config.toml
crop_scale_min = 1
loss = "sigmoid"
encoder_activation = "relu"
text_encoder_head_dim = 16
text_encoder_parallel_block = false
optimizer = "soap"
adamw_lr_other_params = 0.0019
epochs = 29.4
Rows from block 3 of the text encoder of a small contrastive image-text model, named by matrix and row number. Rows with one number belong to one neuron. Each number is 500 + 25 x the weight over its row's rms, rounded and kept within 0 to 999. All counts start at 0. Numbers have three digits each.
After each neuron's rows are labels from the 100 texts, of 14848, where the neuron reaches its highest value: "fires on" is the input token at the peak. Only what is clearly more common there than usual is listed. The data: simulated telescope pictures of galaxies. In brackets: how many of the 100.
# fc1: MLP up (text_encoder.blocks.3.mlp.fc1.weight, 768x128), inputs 0-127
# fc2: MLP down (text_encoder.blocks.3.mlp.fc2.weight, 128x768, transposed), outputs 0-127

fc1.345:475524526531491472504532447459488494484486462496512512507533521516425503495479427534468478509501520492533532520527518517465459486473490497533526507478481495550480513471492528496540494496490530484500494501513508455532482518519459492518508524514455497534513551511501470488480493455494454465492472525471496498508513493527534523482491473513492522518518506539476526496464531496500475500504
fc2.345:470475512497521485468490510517468514496477516529503514480526461536507484504497522516506480484507519485480544499534502496445539476490495495453478462545524498503530500503499467511470461464502500511504522525460512519516452511540488490504534500525512488525447458534482544478483525524494464522461476501523512502490493533462510462541472482504494466514533525539514484439498494480489545486540
fires on: "bright" (100)

fc1.10:466545471548545475529508505489504489515443536514531492484509499501491522473519456481525443513512493479509477450453507510489510509497502508545534499485457459544461515479496522549508495505519504532497516511495494515485477535483524482488517552489477465547480499481449473487469483491520520510484468531509509493506535471480522506505468559497490501517523478508457497503523477511517522488521
fc2.10:516462531464482446507500498483466491481494527471483508490520495484539547531503563486467480517529498524471472476514527446479530531488536503500460483503497498500500508445480447455490484528483507485528492508511506526504495502481492495465475441505498501515508509467504473529498517461450545469476521502528521536517459500471500501526485502487530539490485524481528494548508519534505501519499
fires on: "near" (100)

fc1.697:517497502487491488507513501492505504504499484572538518472466509488525514507506499537454517511556502512517501516531546500504501511501468508503490492491444452528535493475490526482466488547470505507487439507486463470485537486485538460495502495519537503484528494504524441506516504506482514498468466487514515493483512474470529531443439495515476529490495523457473527499486501504508539457521
fc2.697:470480508529499533492474502526512519443484498525485449480517520510486491467454524465526511455472496508481494503526436480462502500491498481501529467513545521537479457516432531501505485493490490545544546524479535537466476499480475547477497499479517489469488510506546511525533499543501457504512521512535489486485497489488523515486478483499480516506504536503513457501531520500497488485518
fires on: "two" (100)

fc1.578:466493463496486469489534519506507515483517502515516471494509474480441498516508483459467508477489520533535459504539526548488477506487516508510484470474529464532514495462479532517454508486499520493503506486463493469529531537506473506459480473513507491551499475524521494488501493513510442440498475498524517462525495503499464515510482488488482500494489495494521523523507489563503562452449
fc2.578:490529466485508563528494475513506505488526518487476492534528468508525506500518507505480453484562485496502458478466525483491501498474516509481525503487457512480499542521506525491535473477496492539502496501542505515517511475478495493558512456450500536527457530498508488476504467474489475527504523542469475469491494497464478503511485466470479469502499458451493509541446480455516504510516
fires on: "two" (100)

fc1.0:520464474472478515511519474496512540489488450508483536536479481496531519504472442477499518469526510482508476483544490459498485513533474460521508531475499521523478496481560472521501504475497509484531517497457492514539506551568489480494483500498493475489519552469495524533533525444496502513511499519528499482501482484513480482558483461490498528470509506502468491490499493464511534526468
fc2.0:496490520488517537469488504488553479529546519535492508496502492505492461485475483492490499458497519463555450502484524470486504522481535478498482514537507484467472398509528531522553479483461547493507476499456524481497494485501496455484473507488519508529504515484522464507527488513490520479506497508520501502490550488498520522487482520476479507543523480483505541493467536469477523490508
fires on: "star" (100)

fc1.577:495499436519475471500505507492539458484478456487520537490494517486469499486501518512484518506526481520518498470558521490497479499493487541561506493537495475505459504490518476507479517487485511506507517505548501532479510512497502506482501491512536439471559461443541512514528528489492531511501480524530472502470538459484520446517473515532496497464517480499522494484520538539469495469507
fc2.577:526484516447480529472469543498506517507499543504546506448540517541504473516533523516467482476456503451489529519492454508512505500498471507485539512473516487494488514544508523519498443520480498485504510521521501467525469508533500490495541517501526547503473523486478474485526481496560497507465526535521502472493476507501522509513492523470518487529519531492517484581482512494514507500473
fires on: "<end>" (100)

fc1.229:456496475475490512487479503486476516498506501554542490499469562482538515474431521488493503502521498454525495477517502492445485524489470521488498491496521462490515550499540532486533536487494517475481536531519569499524491504474501482516529488528498496553497482467479516485467529455508525523482497485460486458500514502502530483498509537532498484498496452506498497519493531488507502456470
fc2.229:526458491482532491533490463478500499503524483484522465488541511495463504509471531510465488475431484549513497455515543519510503508517549513487455526516498527523486437508517504511506487534508515518487489526525527539511509524497485535479500522515505471489500504448535522501504511515516461496487517520499448486479455496497484473484520510453460518490428513513465517488466495517534490506494
fires on: "elliptical" (100)

fc1.394:531521504509514498491514468523549504472473486527503534518521506515510490519493476495530519524491477561473511508484505495483503507466482498478535517501491502499529492479480488528517482541533475506501463450496505488508500518478502507547482447459551519474511475500493547537519516500575521545491485499481461506511524531498494500530491555469507503458510503436492526529497516447531489483471
fc2.394:499536492497488477480469509501545504512483476533488459523550511479500541501507498454519470513513513506451521523493503496519497523508471503526500480515477560546487538488483467533515494503519486520485520524520520522513443479515465531508486533521537521495518484505459495484489483515476510523506469432462537486494464490550530456526528471501547490492475540473512504501499485490476498519542
fires on: "lensed" (100)

fc1.328:496531476514473499479540504472458539452543505531488503480509457494446502497536495498500484478526534465515469485522505504516492496490526503498502463478497480505506507492496545469469512479466543490490504483489463482459532524488459436508499451518500507506476498506542498479496503464499465489488498516544491495515497513489491523499449471499456525527465479486514525523512438518470529445488
fc2.328:505460499486471483477502516484492502453539537550490462532480506472467524498515533463453529479507537504527484489529531536494511487485480501513485490541497510527514455503413516480471486492461518517501501514472491453515546470537486493466512514532525521558467511525542506484487515538493477503518479508524462495529491513481485495488507470488486541511504498506496511501506522513480510451518
fires on: "two" (100)

fc1.745:528486531524540535515509526503554471504436483512479476511471492487516508476504481514513537485520475507513450510497529518501524519485517521514479475500468445493460518492507480543501511532570513536532440491558531498481505458492512515496522483503494515530524484509494516517497490475477527527494506497477523538484490516505538489523488511474473538502517432494461511523482499469492509471519
fc2.745:520500486473507474494506520491464503510552527497525556500540511489513497502504486453493473516503547507502529489533531490528479515500517509506499505523522508490530513529529524493513475501464508511473527465492518466559524501501492473544490501512509562520520495465479506464455519519505465477464519485523511483505437513485455531541490477489479451474486541521509462506499462464539477528507
fires on: "armed" (100)

fc1.175:515438528526514497467511479514532482466499468488507494497484500515474463535560502522489484544469475475454501489478513500505521489500475481535527480462497465506448489495502510531517522527513520478540485493505466507478440519491484485485517481489507479464453439513535497508538518439528496496513494520521526463519534492493480518463476518545519521495556500490495513499500513478524505516511
fc2.175:494469481485491525506483528465472486515486523543478491512492541474533504479449501478488524439548479498476526524511474490503522505497551486492501453521505503516482523513498512465437479508500510489438490516485558528478546478491531539504488530504509504543532543521471498480508485526459513531490458456460515492491495512505504522503536489470504507502497491487511467540482492469474501533493
fires on: "two" (100)

fc1.305:482475450466492497470545473478482545458573511560505497459482505462442508507537510492478518499486543504508474512516502507497459471483504464489505483476464466538503479516458531530503490520489516505474520475503438475505537500500477478503513533503502499499477547505540501487512497486496465468519486507542495493501525499505498517487459475482477487519488515521497503546511470542510505467497
fc2.305:521526528504478508486510526506456538496522470562486549481513501509467542516535520530513510497489528490534544519474466536494510468519523529510515513504497492516517490513510485480504536489475547487512463486481523480466519498491527531518494475471538506462543526506515467544491524481514492508501518528505503520520526511490515479449517506497561567509522525529517517509537499537493517463460
fires on: "two" (100)

fc1.317:504507484502478500512501490485504544489470473489546479468518537550466506549542517490493523523510507509486458460492483494475449541562493508573490504524511490495537483485547503522474504499496541529535515488522485533512525526458477520508449523503474485486466484506513489514487499525519489479520495531502512465510518517530513464530490505454497533498483467483510486561533492487478500483506
fc2.317:469499552535455500499494523457451504477467495488488545500494477494484494488514494534507512448491471499512491500511482533521494487486462535483480502514506524513500506489458535498462514520461479475498527457490530522521501539539527457491469455513481499508460452549533522522540526507542456495479477499540472485495495533523512474459467506483485464493498494529477506508502515465520519503523
fires on: "<end>" (77); "a" (23)

fc1.759:510487495508528496552483462499466505555439475530508548515550544489509487529494459442484479502550486512483520500486483465533529525516505508520506531507507517480518500495507504487500515530503530462461503516531466498554509501501478532543490529493488549490479470541466478491497520490522468494509458481520492500489448486497449522524506522488490497465461498493494513531495475486494498507529
fc2.759:482526521483511497497505484516485500495509528492477450504482524504517522551495514538475505492489517515540506481452483524447510508498532465517514476492460540523464505491570530515488462499481471508548498500481523494474430538505494496470533469511512479532519501517488494490549504488499532518491449516490475523497533525477501512490494555525479490487449459523516529457493490481480526501523
fires on: "near" (100)

fc1.619:529470496519448516516536497488504514564515532490517502494480487499495527517499463474498505542494467464507501447521495486512486504527511509546521507503468495525504503467506517516519526506488480518504507498510534432504494538535504561444478508513520442503480492472522467485516494475455509512460518460529494523519554526494478474504500507466512478543525488528543501512506494485452495493523
fc2.619:499517479534501494502490500455516477490502501460512456509490499511466506506483506511500473545490513458519495510475486475481515479529529545512460510564472513496491511471536492491503515508523468477513497517499514469538515537501495473464475500512497531470447474477491554512471545471485512514495517510496504546532521468526561487510498507479507478492487494558471502491445499521447555479486
fires on: "<end>" (81); "near" (19)

fc1.336:500522470555463469487547463495560507527454490522507491515528515442548507511500501472509501518502533549468497527497519496511515530461457514550495462458469501519521533470471482504522497525489509496498488491502527511517530521524498526509484473467533497530497482486476486448473465505501523494498483512503486499506494504460523461516472519488491516509521588490512523517510521505509486479496
fc2.336:441468486522505503458504452483495498488474461506469486491508507507519486504490490528501485463426491525487492502488477494529499505490484476510525477523472554515528532537486511524491537498514519511532534513508470485508499531542495488508494499487512535513478477484495527497445536513521470524468450512539513450511499528525509447504487504524484555506439519457486480492512515504463512532505
fires on: "<end>" (77); "near" (23)

fc1.613:505539526515530508506477510494532534471494474500520514499471504511513512468452473568501493528507489533513506478526514519448510521487491566506520529492482468510546491489498537522500513550495512528471496528468502481503499513490462495516535514511552500502490477501495482510484537488545549563436471510479516442498521495486538510482448516484475483482502503509499485486477528486494496489482
fc2.613:531515505499497481522482470512507492489500529465498483500531558518463513488535485505501466493465522513498470528474532504527516506512527496495518526538528542414496445474517448505489454467501490468510483520540487513468501518528492526475471505502477471504510520476484541522465523472497472490532502467489529455500508463470506521490538505550522542477498482509526467485482500509474507486487
fires on: "elliptical" (100)

fc1.563:509502442506475475510515539492507500494452473517537501498502511474496522497503491466496477547543520509492474461494477514481484531524519461554515520496499533503471491490503481506502503479484488484439524510463469485522507556513483506471502550508501424500487519472524502495501551486516501460515457545520511489554503488502495552543463516485506504522507524496498540485478473517480520500505
fc2.563:515508526482479458509477489495508520505468534464464519520539501498513459525533473509503489541530532532477514484465495445512491513482543527515462570498506468466496490491508497497510503511496495453490484480499560486545515469495517529480496528528460517533464468546473524509446490478494506550485539473496494489512506483503511480482515498523525520506502471484522493562516526482505492479493
fires on: "elliptical" (100)

fc1.719:505517468487492517516508523495488477496509496504504483549533469509473490495501511479493507520553482496541535508521483493456463524550483513497537525432522405485524489484522523474516514488549485518477502486522532517463519502510503463497524485490505503508493484466488500526511506486481528453511513466504551466512498484475522514515452520487513516520535539493495525469555501524502469517525
fc2.719:509460508501520478470520488509480530522496469488513480510537488531503482493489487485521506458415525491479480466540515510465502474478475484501554476475498503517505500509485510513516503464495494464534483476443501489484500524514540508526468521528510543487492561512491518497556509561522508497500537465489509521476468538528515476517537513514536501475524503458487473518522510467530490510477
fires on: "<end>" (100)

fc1.367:503484474505448503488506506485559487486522524453493464485512507478518494496495522557482521505478504502520470463489500498507472522548521538532519484463509490493502494486520510493520524497543504571473522525459497474508522498521547431484516479504518514464505520506445537469493488536479539501500472538481489494516516469552504522504521515509489542525525495522489485513509501527470527469472
fc2.367:479515524518527468463531491514536471539510514479535500518535509488486469537509469533459523543461492470501460441479523501540462527478546500539476499513496482502425499498492491549493512503511525472502486489515479521498497507515469504481498493492507523503475514512509481508490491512475504496522460430493500510456463515486480528495520528506484545507474519522491547490518447499472491523490
fires on: "bright" (100)

fc1.137:520465460470520509498520520503489514522456442524471450517529507495480515526489467531497520542503542513470485514485548493529508442506528505491460508518549498490548520454495534505486483527502556473461482475528514501506484485471478509548490494526489523498497524499473486430496505494508517506503481493486492476492499518472489516504492511492468528519504459473514522522485524518471493463554
fc2.137:507523543514457439480479461496496525470506521497502460467467451432517522486489483501505528486451518541512507514560502492495483512467507521507482544489479510483518499469481533516491510509500466511512512502491469480493489476485553538484477468462475459491522489485491520555491511509502526492495470531465495516464502525509537467492504510530531490474517479494511505451477537488475530510497
fires on: "star" (100)

fc1.752:526485548457543540504509523506473479492486473505508479513489536547510539493495497489471506493479526504552509485466509467534527554504487479499483454507473489501536496473498525490435541510479538469473502457527519460472491548499495462476477488488513505493496505511484490483508495516491504505500483496497513520471482494428509544476526557541469495518499543484496502490505476486475528519523
fc2.752:477494476506487516492529486494501478520518529496547483514479543517544491505501494493507492497477510517495566503515477507478528526474519495483495492516505548508513549497487561517491469528487523553503514487481494472485494527451493473452489559474487468523484548456471482494484505521473472467504497529469492459476505536500509517516537447502474462521495499506525512473527521490514472453539
fires on: "<end>" (100)

fc1.620:469538492547459452473511474525502522475448509505506498515509533473533490507533506493557555532475511482473500510507478502524489523501483499520528512486504521518523521499499463508506486547508516512504465484534510494499516513523477517493482480472531481474498476453469474519463516514552485492455464526499479460523509516493520444491440527495506547506507513480446533493527498489484474524498
fc2.620:510501497522474519515492482499484523481478511516501507483474522520519461514512491527553498546463490509485475480500494529529521503492450504537528487524509522451555487516516468501485520510534493503519519526515546496504524525513503501474521454477524503475500461479513499477468532538513462449473468488497515497534521491427539446507498482551482527507489509444482520491538497490519505541509
fires on: "lensed" (100)

fc1.307:519456517486484501506528520493543515497484505473520513471498483521500534516489479526477480514493510459495467451501536497511494495489485501530503486487481480515465479485528542516483506490489544502470520451543447480546530527526499426541462507526526522498463514464494466502483489529453504495514430512494492494501499489461471525501471496490466476523497489498442553516487512498510491507518
fc2.307:496494482523470479476532536459545468485573503471520476548528529540499490486482517494473511539503508511516509512491531470502483469527530528511463516544479473488500439517478509531514483486506539469492519507516509510526518488533486469512509512489535463523489515500451489491501518520490523552537485467494487518496528497492503514471537526481486525538441498533492480506471508480505527454493
fires on: "a" (100)

fc1.97:498466504483511521483510459484495516474464476523495452508500514524472517513538517494511513490498500491496486514500503536485506523502522455566517466451515498548470499538479569517517496529483532548455490516501485447504503522469450513488540517536503494486533485494541549486500509513505472500438487503505462526501488487491511474471492502509485473490514493521492510554518506511460480460498
fc2.97:479460516538490455511522511508503498478515500472480553511478475523493494522522517520487509493470546500476526520577497535495513483502449501467488513482538466508521499458458484479492488524493503448457526498505486525525534466489506477487435473538508474504463480477526464519476528525493486439530500522528503464487510515531520493492485489505515517519509502529534494516527498518530514527484
fires on: "near" (100)

fc1.593:486530515471510515497506486480525467444470485476514531495494472502507523499551462465444453530520502487524505518513497530486513542470524529530495527429527479482457534495536526504522501513516512480510491516479482488515513525503458503478496503545503511521524423520492518505520478465474512519501464501504533502480513462496463529517514516497470472543496510509473529471500527479465523484495
fc2.593:470558524517489533511513490505540461524484485482566488489522480505515476498483500547506522485493530516516476499483462477525475494512504475498498482497484516508496520487544501519507484531542485491510504487539521536488429505494507499460541454492484480488522472524517523464476505484473498517496483486495467511436509528529464523510486498506513461467457501497509518425500509495509529529449
fires on: "near" (100)

fc1.331:519483447533519480529572462424524491527480517484471498459478546435481523476528500476451488487504503518484497493497439495502490501471507505539523520497497473470508495495515507501472512466507517546499521488475506553542493502505512528491503534464499476533517514463536507500478478516473525500522473477500492499508512484478480538529523533505484504516485534511467509486475484522498528490517
fc2.331:449475436482493539480519465532515520470537490473505505484548464512462519507540477499518537504448505528473513470494503494496506526472516539489498480479549503519496485513518489482487521490528453516499463511556503472462506494512524505519511488456536530519501531498509499487506505477505514461447462497483514490510476481465577517532482517507526494494495490480511501503480538510456511513491
fires on: "a" (100)

fc1.112:497495494447470477524495462495465478456517504508519503516504435503510514503490519513538477497538525486520530508497470499527500507493491508531557473490488488547536539488525476483499506457490491510494489532512492468428472503502512505490498456517486549476486524524476551501485498482489472474512502517497512577498494497519470547496537487484512536527516507492549498493493507460468489531529
fc2.112:487505505496507499512515508510497478499478487507493510474495496510558495503495494520542503486436495530432486469467492544493537527478482510564514479519466529510474542481497461511476492490518460510557510485547496544461519514518534509527469451469490537489506520531471463506516516515499480495471459477503492548521492478486479511498494491508518553495538496541506488517526509468482518490524
fires on: "bright" (100)

fc1.2:482485521475501503502506476477452511510499503513499547504519506508540496514479536480525523487478516460496523477470478494496498502460532490554515480512477485493497547520496490521477482495493512511514491493497502485430498487477539516504512461529452570494483464495534468513469494478492499475488476480484525589460553510495523515481486505518541525522531511472530494523499467480542487519521
fc2.2:489504460506508520519477539508514462503470481498519498467496517535524556496471531505470470496462487509440468492489528473471535519520559500495531502520485511514505482451503501519514527483500504470515507472496499503469487540519548468523458454495500509501458514508433456495513508552499530495456454510528479523497487490487479504514486453502508475486487477503505468504516559498497521492490
fires on: "near" (100)

fc1.373:452544497546494479446543503493504561485477505503510509504452509478504483519509489469590527541489532536513519541528493525528496529505471516497538510491498512490539538494474469472493495538506491501494496503512452518500508511499472526497496474507524472509508485470480514504487514521526478517501516537530500438552515467497472442518461506513512505504515495490466470511512508504504479504496
fc2.373:472538524523482486499515501496473515465479505505507547477511520453515422525507507530553456454509505483505476521478519498576452517508480523517530472482471545516543547489495495491493481531509512485551515500530514511503483485488497505488497454505477454483481533471527528523507497502539534479501486489474492530516533484506514467494488510537525514485479484462478496505493513512473480518512
fires on: "lensed" (100)

fc1.407:521452463501480527496485438490475522539522494524527490537488488436510496483500471535526509464518490507515508512497489500487494511510464494498521510494505489466557498466460560493496518530511537477480504518496487479545480521526516538475512528487525485553485500493469513474487502506500465469516462500527525454517516498514535509527534496510531474489502466517454493511489502520427515506530
fc2.407:504511478492504458491514537486556490538514502521487478479516479517467525478481550510472502471507495480492521501528548466501472510487471508451528465490492525492469465543515490521535498512511508506463489492493484546524512521527509490514435524540498491471477551500462526487484531495530519500515498480524523506439491491531448511538504550505482537510475529503474472474500467501531515492510
fires on: "elliptical" (100)

fc1.555:503532499521486496507472504497538510527489502496506467537533448506517482500481498466500474495532521479457509499491538469524522541487523510503514492558524523538480515490524510515512492484426507495518475502552549514520466527521488493504465476477482491525464494519437494507515499473461504508525531469503535452515515503492532526523529450496471511506496469495460464524515510481474516458518
fc2.555:492462550479500509522499483498524515512491486536505465503548468552488475486506497483477484483448518528482474527534484522505506541521491469504520480498481492487517508485492504523479488515490487519501494523441512448489529552519522457506476513515480495525448458492487466508469463532536496452490501478508456518499553516506515480549454461490495497548543489494498498510506481506500518530476
fires on: "near" (100)

fc1.547:491533476541517499503492481463506518519438513493496487505513533536465506485493484491495467492548484526505543533487517507472465517524510516481483443489481465542496503471504503544477506509502520483469495525503506496527454548477474471434537523510495469519485537527519513543514512496504523495516472549494499471503507509495563482496521492543508499487498498529476489447476515487459497518462
fc2.547:518542497531533477492481447492482497539447499521500459516550536506494493508459465498491442509512496536510493474469481509479479520518533481507497470483490492491516474454484524502478507465483523503478483506474522508507450521508511514485480476494476480543493556514502501522505508457531491512504481535449486483473493491506538488495518486530498524474518454527479476445485552471469493506455
fires on: "elliptical" (100)

fc1.628:542527526464488528502468483515501511477494514473532465482541450499474513524500518463513536509525463495521501456493509513472503487516468521489489528521523469414509496508556523517555484460498501510531461496523515524481509536522484483531486495492521535452514483511494498499493513448550499550485505491521515509520509487469481511516471526497476457503502496483481488509481472461512512469475
fc2.628:487524500496498507518480514488498462522499500497500545511483464539525459518498479485521478470491494504490515526480474435529461535473483483505456465503501482550506552498471452500520507490515493453455485482515537526495505487514484503483516483513476542551470520547445526477529482487516531490532537487456513522470475492501492486508465547489514492510526510475484464484466507464485494520523
fires on: "a" (100)

fc1.129:480498495507471524495522509476520504486513527524482514476488516504498515523526485496488525504532504478494482537510514480516495540495496464522491438492441460499535493476515454507480523513488509545511494487493498485449483562497509481475484456487518529485507507519534502518518471461468494486520435508533534568481548472489531506503500456473474515515503518500520510546519462467456526516504
fc2.129:506523544519510510487481485530471472517509525460484478499530488500516490542468519492511534469534558533492490488484502500513509503487528483470455472539484477503508467519512485515501471474500457535491503503505474500479436496498491532516504521496473525491506505531473496496484520485462509482531486488464545528396448515498496524458525496509491504504479445490518516509478480507517533532510
fires on: "a" (100)

fc1.329:491475505497504497474456477508505458524479509475471526528510515509462505512513485537501503490497469544525472473521506504532491473473508524504515488499486466465493524510481520473472501504524512550519516498499496471565523487468472467503500484522484483447507453542491535566498483481503527504501461490486493509489478483463562490503487530561474448491527478504550501482517500533468503533497
fc2.329:529490511478490498497453510472458491565505483496493520490523492530516491508526504452517473532521508456496509490521496525519572485504494515490512517509499478503513508466517493470458506462490495460508520498512547469491480488532533501515472466503483501499543466459500484503490506470504453508483493517508466474515461443467482516491474510502553555511524456505513458493520533515530538507466
fires on: "bright" (100)

fc1.482:501506472500523466504492531521539472531476456482496472490522475491494509506505490506490478506491457515476437490499513463467511502517502511503467503507526483503498534506532501514492513541529489567461487524523529496500520526502453519519515485531507460473516476526523532497506549525469534555506500468483525448489556504450527503497490506505492498523506492483483502514474555507446546492516
fc2.482:516522521509482490497447496465484504448571493513523489513492537511521489505479517486556526476515544511496537519467462551506539532551523466486524505521514491443502480495519502500430465481476474511524487494488475463495513473512503479463524539528501495520497470501458508538513512476510523486520529498497506523505482466539526489509505499506511485501520481517467452496511476517477472481513
fires on: "<end>" (100)

fc1.244:485497487527519480507512474502483504498438497495513499542532566529497507489495474520483461476547486522526538475490533505435483507481500526496516486487491518573468480499481486492479508489507509468462504513490495489554476520495468517491534502507491463557509535510484520512492516491509490510465465553494479518505492495501538494494508488524504513523492480482487499416484554517520471501475
fc2.244:556531513493453512528480468470488539533465431505500487496487509520495494490480497493524480507530510492477509531510485487509488486523494494489485461522477481518495489501510506536473536523489542494480552501482499485474494486497518466456494496491460496487493551530511486535449507495485559526517529506517506519526480530518515490534509531478536518481504522544518488428461543530474528494495
fires on: "a" (100)

fc1.545:533460534519547515490505452477511500485491512468518468456505462484461517518495451487532463521522458495514476498521502519502467509491497473567508485487483478490541499474501502531492514501482538540474508494492506490523538505466466452469524513510509470522499505512540512485546490488523501503507502516525448464521517473502529506477497533516460507470513504534469501529507461512441515461500
fc2.545:459521468498480474485518494495499519446502486485486521533477530500526475491504482483509508463483545507497526509547505507520494475499537495496475506518529526528524496496451565486518480486502505499490510498533499479522526479480474494468489500539494477543454499492483474476486516522468467480496509530414506502502513511555476504535528470533522444541539500477507471462513522503536480498488
fires on: "star" (100)

fc1.312:507499446485471512510517450472521552471482507521502472511493511451511505501533467467541489486456517515478478525501493435550505535513467518525507469485475501480541499512494491475461516495528550514495499483505483453523536542535507485512479500497524506484485495498493509446493472493494476467473467508508516507519490446494492502562471540511475512502468524515508536527520475512489492520480
fc2.312:515493514473488443462482494492490505516490508507470517510492526499537476533485482509530524495462467430473506491508470482514459498506473500464492502499517485481483473483494476543462506498485538491488455533516533499530474503520527521556439500557462521480498527478526535520443538485506476510513513497479482483472495507537464498491523535491478501471522498509494523530472466465472527503494
fires on: "bright" (100)

fc1.79:525493518504493489503524458474498503511471528454490496471477510447459504512505456492494511489525504528496493500525516537446481532458541480501531477435526507499523509456509522488511546514465538522473501511482503511517514538506453533497519512485505496526517508483516530487504488485451508478487444521503518519521528524528512514480525458504483489526492475509506472473490473559458498445480
fc2.79:483528510491504495501515511506481453494489508483505482468507464498529507476475545483512525502499502502478486491485457531453538517489469469522516501505530507496537463499480530482503513519490459507498507491533505580477448507498519514498512495498501476478490478503527548541469518542450536541549498542519507506530541487517463514491539501461553499487466499505500504506516471520464489468456
fires on: "elliptical" (100)

fc1.388:486473461514477539509501486465511497492456515485483538477508499498478512523487501477515526498533465537491526545543436515481484540463519554520482509491504507493480530532514493517510484516522486539460529492494549498520539485457474510503497529508530483503476522475474509464506528518498476489495501496524471572477514465497557512537475526518480502525527508484499482557470486508489488504477
fc2.388:510472492486537471536514549524506539484510498485481515523455537520511491512475484508448463504468483477498471502506513509522512498487500553521519498484516499490460530526516527511480531469493513530459540518502504506537515555492497517553575508531491496509468530518538500451499458476514508514511492494475492505521482470508449502502500489490512443508503514532515492435532498490526498508502
fires on: "bright" (100)

fc1.570:494474508496482544501486469469501507516452526447478546484467498501540572470522490520521517472516514501525464436478503476508520537473443539499477477475513517457525521498510510519499498478509514523552497528475544502515470505516507510509473464461525548520515508505507469480503454513504518523503503538496498523527477484494508507538502463521481500509491528525516520536498495459506499474479
fc2.570:500487515505467526503520478502469475531515506534518489525522470444541489527472475496479511495521472499515486487463469524507480475471543505483532475535487511479514478482527509533525492527517532546486481466518471487553477492496466532545467531491517476494451481518519492501521486506509527506506493526464459481474517563487425513489543475491508489498487501485488520533492472522549490497487
fires on: "bright" (100)

fc1.639:540496448479479492508511498470475510481496472493509535543441556497484491495471520489483497494515502476501529529504490502477485509489522461557526440450468511547503517514475503496539508504481492458465487520508513530460518516529502543446504485504535512482493512516465499500499524458477512459475501494486516495457521488512530491529503475508526515505520509530526499446481520512477551475484
fc2.639:458520519519519518490531526520520455499482468482521495472493480490465519510518479474481483507497519488500497474516503493479505507567479493525489488481504507482514472514512507542478460528501513476517517485502523471444453531502514482495528504501497492462473476474469486526477500533528484531533501512564495504524530478445463535527459537521525506466494529519529508495574498517466502506550
fires on: "elliptical" (100)

fc1.113:485480524458513528486480497510524527474459488524520499474478490503519498491550510516495524454536515476532517511503520515531524517527516499489493484511506477561480479499483483493523500517502501480473481470522528510486503514511490484488473480478534535484489511588486460506506510462458517492509526472504528490432542478466516509476506503558462528527527493462468503499549493513485465527527
fc2.113:494523493578477461491529489501493487522544454481489522538461495479489514503520492513544481556479521474499515560497466487505483490529502508517472508458485472501499512507509514485491493456515529521531506471556514520432466495454496463519498519473459473500530507476481504474535521507500533513492484526475478518513506497514522465531477501520488481462526498519494481503518516463495456514492
fires on: "two" (100)

fc1.145:522448489454489528509488464493475481467519481521539490504511478528486515500518481561555517473493500493484482509549485485462493504514450514529511452461492505505532496517465521491451535498478533535492477527508472486490542503457502453482528484502538519479542496519471517501499508495508526498457468511528475557485482506479534485482479520515466516501488534489459508463521498496514506522491
fc2.145:471519505477516476514486534538484532492512504543500548541492507476522466507476489525480478474500515487525557521521530472528482495493497439496464471489547485557512516508510511485423478494496527473480527494526474462479517508519485495498480502516500481457433472523496455508510509502513511490531489504501501506491501499512507473476524498546490499518511491529518505431471465524529513525515
fires on: "two" (100)